{"arch": "tdnn", "norm": "groupnorm", "beta2": 0.999}
Rows from block 2, named by matrix and row number. Each number is 500 + 40 x the weight over its row's rms, rounded and kept within 0 to 999. All counts start at 0. Numbers have three digits each. After the name is the row's rms in percent of the matrix's.
# conv: width-5 conv, dilation 2 (model.blocks.2.conv.weight, 128x128x5, standardized in use), inputs 39-51, a 5 kernel for each
conv.14 102:489523487494477506545563552571550517532513450445510479468521521432413508526477461459477541480541537471476492501463513545474412521528493470476543536548405429523537489548548525486456521516498539502
conv.15 102:501512482492480587550536493462512495494493500468479557522500431519530515516535537506498566549550515480549387485456567550456495499561505499472458488481489485520569535555456416501449501453523493476
conv.16 100:536520502523524548535535514559502478463539498517462480464440530495476515498526465556566531530536474496471563587542525536466519448417487471495521494533468482468472503488473444447439515476517549493
conv.17 102:501479514530507447434446488500530516436462480531489557516447571527469535487550465532559492511445441534540449460476481495480544543531543588507530511493502448478481477527509425468464504499526473506
conv.18 102:492453458509549474529490487539435408515496550468513486543569539462459545479461479574510438568484473465448548489451494513500523514558489526480465502505506475513480446469532554544481545488480530580
conv.19 097:447512501500526506573541471479519530519517453558526523427482501493505554483575520494468517488491493488540526450468518531502478447374513526514569471441547508489496530462457481425509544501576517476
conv.20 102:536524451500478549533471530554438501420472495469522510518507607591574496473542564498464541473545554451520517535470367560505519542508499458539521517531562541483501490491507492497465568512522580513
conv.21 100:520527458557574554502456507545465481460474447489455424474472489466512500597497493485513510492538515518565504483467439516504436487522496478510507536471509516527519534481529450448512537508463390468
conv.22 100:458435461503513545518516497520457563536529445516459453475564575484398484504545457483561523570465522509528448470524498460498468525487517529564470437530436496457459508438450494484439474507543499528
conv.23 098:503496549504454444474500522542560474485545512478475489519551496569538544538478494486499511516547533435480498523579455529492492526450494503485554593565486463436388482469542605483498566545499497524
conv.24 102:482465453468420539508522566513434505539536482507511543544515524495463471561522525553534504523476472453531555464510513498453476525491552495485472456469536507526520532451508438497521542560475455457
conv.25 104:504617516399379469496493508512520497469472521485521542544548444414485544546559543513584522534473470538553487452522440503547537409474520537519516501454580529506510467476501483450442520517538497524
conv.26 100:469514530518519546559548485481474484542451504516513540538526522510498481527580493555528389484521446553513488540514518469435513569449503490535535549542509457522545517495492570505534516515511503475
conv.27 093:452454500536528558503549573579481525498475464432472484524566484475493508507474490528503440486525518530490544526511448504515490476520492474490470477434498530497495499495503479515512524479498537468
conv.28 101:523517542545521539459471437436450472541465519567474481497521475410500520404517541467463526559535461481586543552512457508551536539520511563552491456493478521503498519520510477484459544521517550566
conv.29 097:478467480430530459508547501504554487497481469535536466524528535539581477484561514529481497600573385431438503452470586508507558527540512514487462472482542540508456580565484383500581566471464481549
conv.30 103:471489486510484503520533567440479466441510458553482479462411578426519424501513535461533445441520532517514450445508487430508446534481550537514460498527565503465522578546540541567489465473585569594
conv.31 097:447502513498523585510488512613453506474413486488460447457512482540543484439373445523536482478478441519519512488495532562455483492537509528492467530515515557570506526439359503506485504552531545520
conv.32 101:512515511429441557578612588625469431515473466445486421464531500491532549454461541572562575532596516465472560469500511521545518544509475564552506488442585441458488549490515513544545582560480551520
conv.33 095:577478476498489488464449506512483514465410473479483441391460504494433473563514575492448526560514538556561597541519509549548452517508555520429504577499512471392469465573522587495464434518528505503
conv.34 101:548532536483452569550527576542427500542530554466488516464513452522564525534527490488438502581486483427528439530484533541498503476455476523536531489456495588522487494499494500502493564432482520542
conv.35 100:530501500468506517538488417487468480415481551450463431469563467481503429418437486499480445563509552474391470453465520471524556515406366528516564481478524521463511520572573587483498542502503496413
conv.36 098:561560506457523549542520502478518477557548513500506493498397477534527551561458480499518513487483466452533522479453528526454399473554592476494498547582482478526470474558506516456504525451472483493
conv.37 102:494514502446467563540531436400437493518510487462421467461527435493501538581539441468458462498500541490481508538576489534480462484549538509495533538515556517433446503500486505486580558561474466495
conv.38 102:417457401455528438442486545514495526515551554515528444514500477486504532549494514512500498498536547462484478468436483482539465548527397467459423470445529494460488539456491490506430446453479477538
conv.39 101:560477477470474535485523500477499425514518543514506490458458475550473508497461490514566498508534459521466511489539561464532534539475517545538460437437444496581527469462440464463499565523537520524
conv.40 100:578516508497498557519506475462553502455466581475473503508538480498519524487431483484520531537503478529491550536464512555577533504406456494492562530455534509478456435495511487474557557517521477457
conv.41 103:502524408499591473487469585593491476359436533506505480499521520478457486515514545530487476545510496544488515466478470516511463528533575528512488492520518524467500570456498496453466489467512528521
conv.42 097:508509524447529529533542508537453513491488454541544532564516564542458506463551521579538495497477435465458505470487526491470496517527551490515513459467414456548508552486511546542532458496515536575
conv.43 099:531469474468521481481583584537557438440485529569543405470497544464510509486602545536560548476418556561557535454501473481446520543502466499554487497515520516480500468450460507444522507576545546491
conv.44 101:491533556534539530519496462507526495440435460473469493451477456425505502442514479457553547491418460517522563466479506489511442487555526546523565515436441420497515466462512514516534517499489479493
conv.45 102:487504472429491529564552521592470509523538522536537522498505464526590561503581538447447461485506486474450502463547478400510498480526472496491497541561507533485444456517461491495570486506472492584
conv.46 099:509514523486512563517482458535424449456512495495502482498441476420507535500535533439377442535521457528518481440483531488417433529554453494560523477452541494471485472490470466506547490500521513516
conv.47 100:467477493490457524514526535493488477511431490525431482509448483464467427489521556564478475507465382504513545538493473505495502445453524522446398422441492438510494486470450503593559484435482487536
conv.48 097:499487477518537486511480500493506460459498515501459397478482565563537515498559490409480531492468526527555510484474484469455476458516558562488502540529519539536536512502543548478436547453463482539
conv.49 101:414481468484565399400441461421502494548528516501510513516470569460476466498484516487528545455430492475537461565517530485505542499475542482471495543557481436440450491379490492525500429490517469488
conv.50 103:548505462454480586587574491544457448569536499502479460478569467454528511515514468499490521467472595555462527470490467545461500558492476527541532517531440487497497533462456443451477466427410448513
conv.51 100:556525508523522468478535517594537535529542539482486513453419542534545460426532444512487453526513524463478564516528518552522474452477514492509544513499498495508548556525498485425491499492513454522
conv.52 099:441523554512431556543497449548476530537561542519540511473484535501523523458579489471497549425450512531452495398482473445508446466534490499459476494508480439475488509501464502523495493528599543515
conv.53 101:523520495524476428431498546528530549453449461516540524496434531510522504475544491445547459514525471512511529516587578483488479481517579608569549487503464447459466515510510557506515479502495505518
conv.54 095:480551515548464529551519485481414466506511527516480496425470542436461556495461524463489492491498437477459523519432480543525557542502490445521483528565448460485543532490465388415420499530500468502
conv.55 100:438410475476456466484481441480469568514478557497498500470462484429477517526515460491514504487468483539497496462490501535473453480449433510534484483489458464503469499576501526464493483521484503512
conv.56 096:441439471525480453521547538581502508464487522513515506479418526498522495497504458492471451454518508559525484513486498526501522430506480578539459395325496551461543526524482489539569504580496502476
conv.57 097:474499437405426524503502497552476499489564578515534509512552508511548447516500475592480460589491468444542475528478464467564477465530499561494446500539548531501510523534487516637662587516488477505
conv.58 101:520487481486445523496500489462497481511503469469509521441577541462419437451517534537515470472527521535528499541528493470508486466499524514517538552541488451482524504518570526524551490491542510431
conv.59 095:431435465487500436464480535564406414479489522544493510538519509552524442492559506586542445499461492459509428487479519583515480450463489443507495489505443466546489487558549516518502560509483489519
conv.60 102:502520470518504586580529531455516517485484375485498558460400459472465559497507475509518519500515519491531411545467512522462494519591517558563513435528519501510467473494481508591548468496568574512
conv.61 100:432471521587559474536567549510484493500502528514525551507493508433521496544511481543515452483529552528524548464437495518529470461530445496476508522512492485453495505497487498523486497577528505488
conv.62 100:433405456489524543487463473496437443531506538533517518510512486525500434436569526489494524468505439461478571507515512475546530460465426494527555504492545480452485472459456345431454466514538508478
conv.63 099:489503466398509546502516441516457506487531545520532496471385502472518491483585496460468575464526522462484529531435457494469450475481475512528551547533504524502419493493457507470479516537491415521
conv.64 100:565485460496514537492500517545483511529493515522458518475566436527466477621512479581552397525451469484468520485480497507475470446480511559490458468511480494485483513480492448458518538503534505415
conv.65 098:535508401431504501500496510518503473448487487519560501516538564553597521439457522528483498433501517531563547478507511490477451496515506420452463517549539521511498578481471471466519550573490430477
conv.66 101:578545487488462519570517491444380410522620597511497485495510480551496456475502415441527472544563577335423510515464453529475505490532533478464519472418467516527514514500411441551554548445446472488
conv.67 099:526479446514549518467476525541505460495493544474500530595543543530590615528481477533529597485533506491514485494547441492527520524534511516478455490555527566517494544567522505502477506458526484530
conv.68 102:506567520544522551553555580565468511460481422527497443421454464486474484558596532470485504487510560600564473456573569452411529457507566538497510530484529489530511517436435502503501491480581578476
conv.69 099:468516524528491514542553471469477520517471472557496472479436493526506504503469531552491447422484527531554493495508528526529469472411543481507496515469489492503481480552523520468516592571519445461
conv.70 103:537515474475481460476490459527498463518530572525556509491488448485510543494445482497536510451471473515506482448498499489377454494486466374478420499440476458479504532512516500473467485528544511536
conv.71 102:425436450475578441395403534618506555504474509575564459425524523519473453477529558488466495502544514502540485486520503493573448476445465462483496542594479471525512498472519559482439516497538555539
conv.72 100:433498537556498506423507484467430458569577532490494477489478515384477488524537471534536512522547469508459452478530474468546546521563561440465440513503468423474475483518474545532508486558499532521
conv.73 097:472518547523391514526482482471425501545484554515549570495421505593467484461504538530449499455485613512481466490593521504502483429541417493513536474478431334390488509455501505474523539532554525473
conv.74 100:451476541539561516511505498535481502503506474523542518508511547504493504473503558515503459456443529496549438500533450486496485508461494467477529529472516482457483483534446487603511602565482454512
conv.75 100:403479509504526445545600553566519503528511460515512476464465473526441538544548448475466381501463475475551512528547416462529543531455499483547454420506518563581534481482441507497486549515511539539
conv.76 098:596547488477483527489453408504464426460466522490511450494509465531515553583596530445507510490530525549525531507479486505490481518520524531511510474484473473522474485484469494503544462582548511517
conv.77 102:532507484505461556532517479512494432429508498482510543514525575554496426552510488513528485502476438502569520520546545487562479476497536498503458465480496497487490566438494498529545452526478434456
conv.78 099:412428488472494515556599576537483446448485575522481490470504517505518569476550444528618556512492494524478501469459399448414463416417544367486483473538517526487502500482449498484511487474436472543
conv.79 100:450486443409425557527530545538498512455458533561486403485551436409517569620552590489489443439589533464472476481454487477479491503503532524482498531575523542522488408521545551524393475528506555506
conv.80 098:447500498497519478464491485504500511534493461340523499454507507496408498499479498487495508481451482511487477523490478434466472523494569548482481544525422493502511557564429392456489400433548535544
conv.81 102:432560553485476603525512515576514550517520482497492441465485489476357429562520477455492540432483511528523550522490434427531553479530507489494547526504526540528505447548492532453469536515475426497
conv.82 100:455456491510534584570549558559529540538494457541550508511488579516502493452534469498524482484520492457516522520436409524518521521490365446488467493526521447528529495530506510528495476476528503442
conv.83 101:442515503470541459528519531558471487540491440474527500477504457475468432559424529526489509457514526506527503483524490465424497550491492461508532522556495502525501540476479540563591548497502506500
conv.84 097:543532541501459515534516433408475522524474506508514503473455473487514505501520510549535452496502427465517364456488494468505547514515544533503464531508521452473464467515540465409544508478540558508
conv.85 101:501449469519496453452559626620508545522532470441511516469526511417477536523534525505515481519522481532518472532490441455526441511412459528491526497502516488541495493512452528521394566508535464540
conv.86 100:547503424477551524547512559614550504438531485496464478456482435526533561525477574472513579529455523537536449471566559432386471560509467493522525506525502512523527484551536569520471545545505477469
conv.87 101:512535525498461562577555520539467502474466523486461486486504488526563477465449524526462380424543566528451543467519510471398415460505548421448536561492541505486404416400410483513525513448474473449
conv.88 100:470507530493534487549554473445513538556514477532506538547563497540503512445564522562553502470464524534545471493493549534405488506464455556519514525496489468472455492478465466457489362489536526436
conv.89 101:453436458447514461506566567599474524461500432439439486454525535424447459542526518542530521545451424477466435476477497575450481442496567535491527495399479529502488507497488469517496488452536538486
conv.90 100:534533442499521497524535468547559528507530508552483495477497449516552496523523470456485512517594494464521446569532462494573519526491420508565466461470561481457459493430470511447500488447568551566
conv.91 102:474522494529421474516545537540480495505521523485533546495485527469483517469540536499480511522526573503506517507507501555450468512509510461522518539534512562512450447461509518441487461452491568552
conv.92 101:533496507468496418366387547626516534477524447516540511473501558513500472474498531466512529475487502497518468480473499511477481506459465542533472488493445474530524467474496498528532486512468481524
conv.93 098:422487500471542523530531539560476582493507463473516520533514564515556596515456517519532490510457456484572467518479564523572519439448498488513438457521504520524507504454462457463525498494515568518
conv.94 101:462522516550547479500547595502591542390473543460486464497558552478483522500470511478463528534509480448548478532519495519519592511534524539465441489439510502515586483478494479568477506518499456514
conv.95 095:440471450473509436535555541569472502534509484489484488490500486462537542447399513523421439547496545554566480480501536486530556446497480461475465482442522481476477549568560576541460468548486499546
conv.96 100:403463548492468558537539499504517449473482495420499487490427502489511538514451483420399463498526472440455379466480509566458500442443490499500484457404461487511513512518478507550598463452460488519
conv.97 098:435415560569500562505511515520494448551554477478573570479465503315458497571567448503542504476461488559543576527502463483502486479513539522461487536526540526542529514481476535498465422411468497479
conv.98 103:553483393378365501535540510427533597549535512498494515547562487544556499417474497538491555561518501516539442496457546543474523533528514527522496495507562553443499497554547532562491510529454469478
conv.99 100:427477496528480523426479536486434399444500491513535487516483473448492546550454471458460526484486455407427436383513532495477461498502475419437465474488525506543515493500468502498518513538511465458
conv.100 101:476477485491552533518498511494569548535421436523504544476513520495594512464515510573519508517509474449480493473528573471450467520526527508478470396419549555550502455458530474425474426495480519500
conv.101 098:549510497529484492545573551538543502498505517433422400415396462454508479471510552563521515495473446411494473514506536505464509494469532453479504528522468462448452415474513558559490439477479489434
conv.102 099:450492492512487508565615557434486522527482475481457518544495503526496546503547540509505493489460566549511528439448445458531548500476473527522584511468533507426474511492502516481529506469527512573
conv.103 100:523458400419543559531513473553432555530539476503484525495478501458493468482467540484465464510550498492524480587496540485532543565430427500535475501519502455479473516518504543475421534525560570541
conv.104 101:539545479479527521502488556585527494430441486517516506533479452508496498488371457538516520449442526553508541489410465448548485440455479511496522552549548507509488449501519519571467502520529487444
conv.105 094:515532560568510529526486487475421483578485485484479466541566508515559517535471487455550488447444494485483407425505513497512529521447516567526512485458512481519496441510489522562509485553533500453
conv.106 101:482490493447452569543486489528527541501506460444544539548528463484508484480468479486512568480527506490440569529459451494444554466496582558482430415454466547516485456519464511531547507462501508482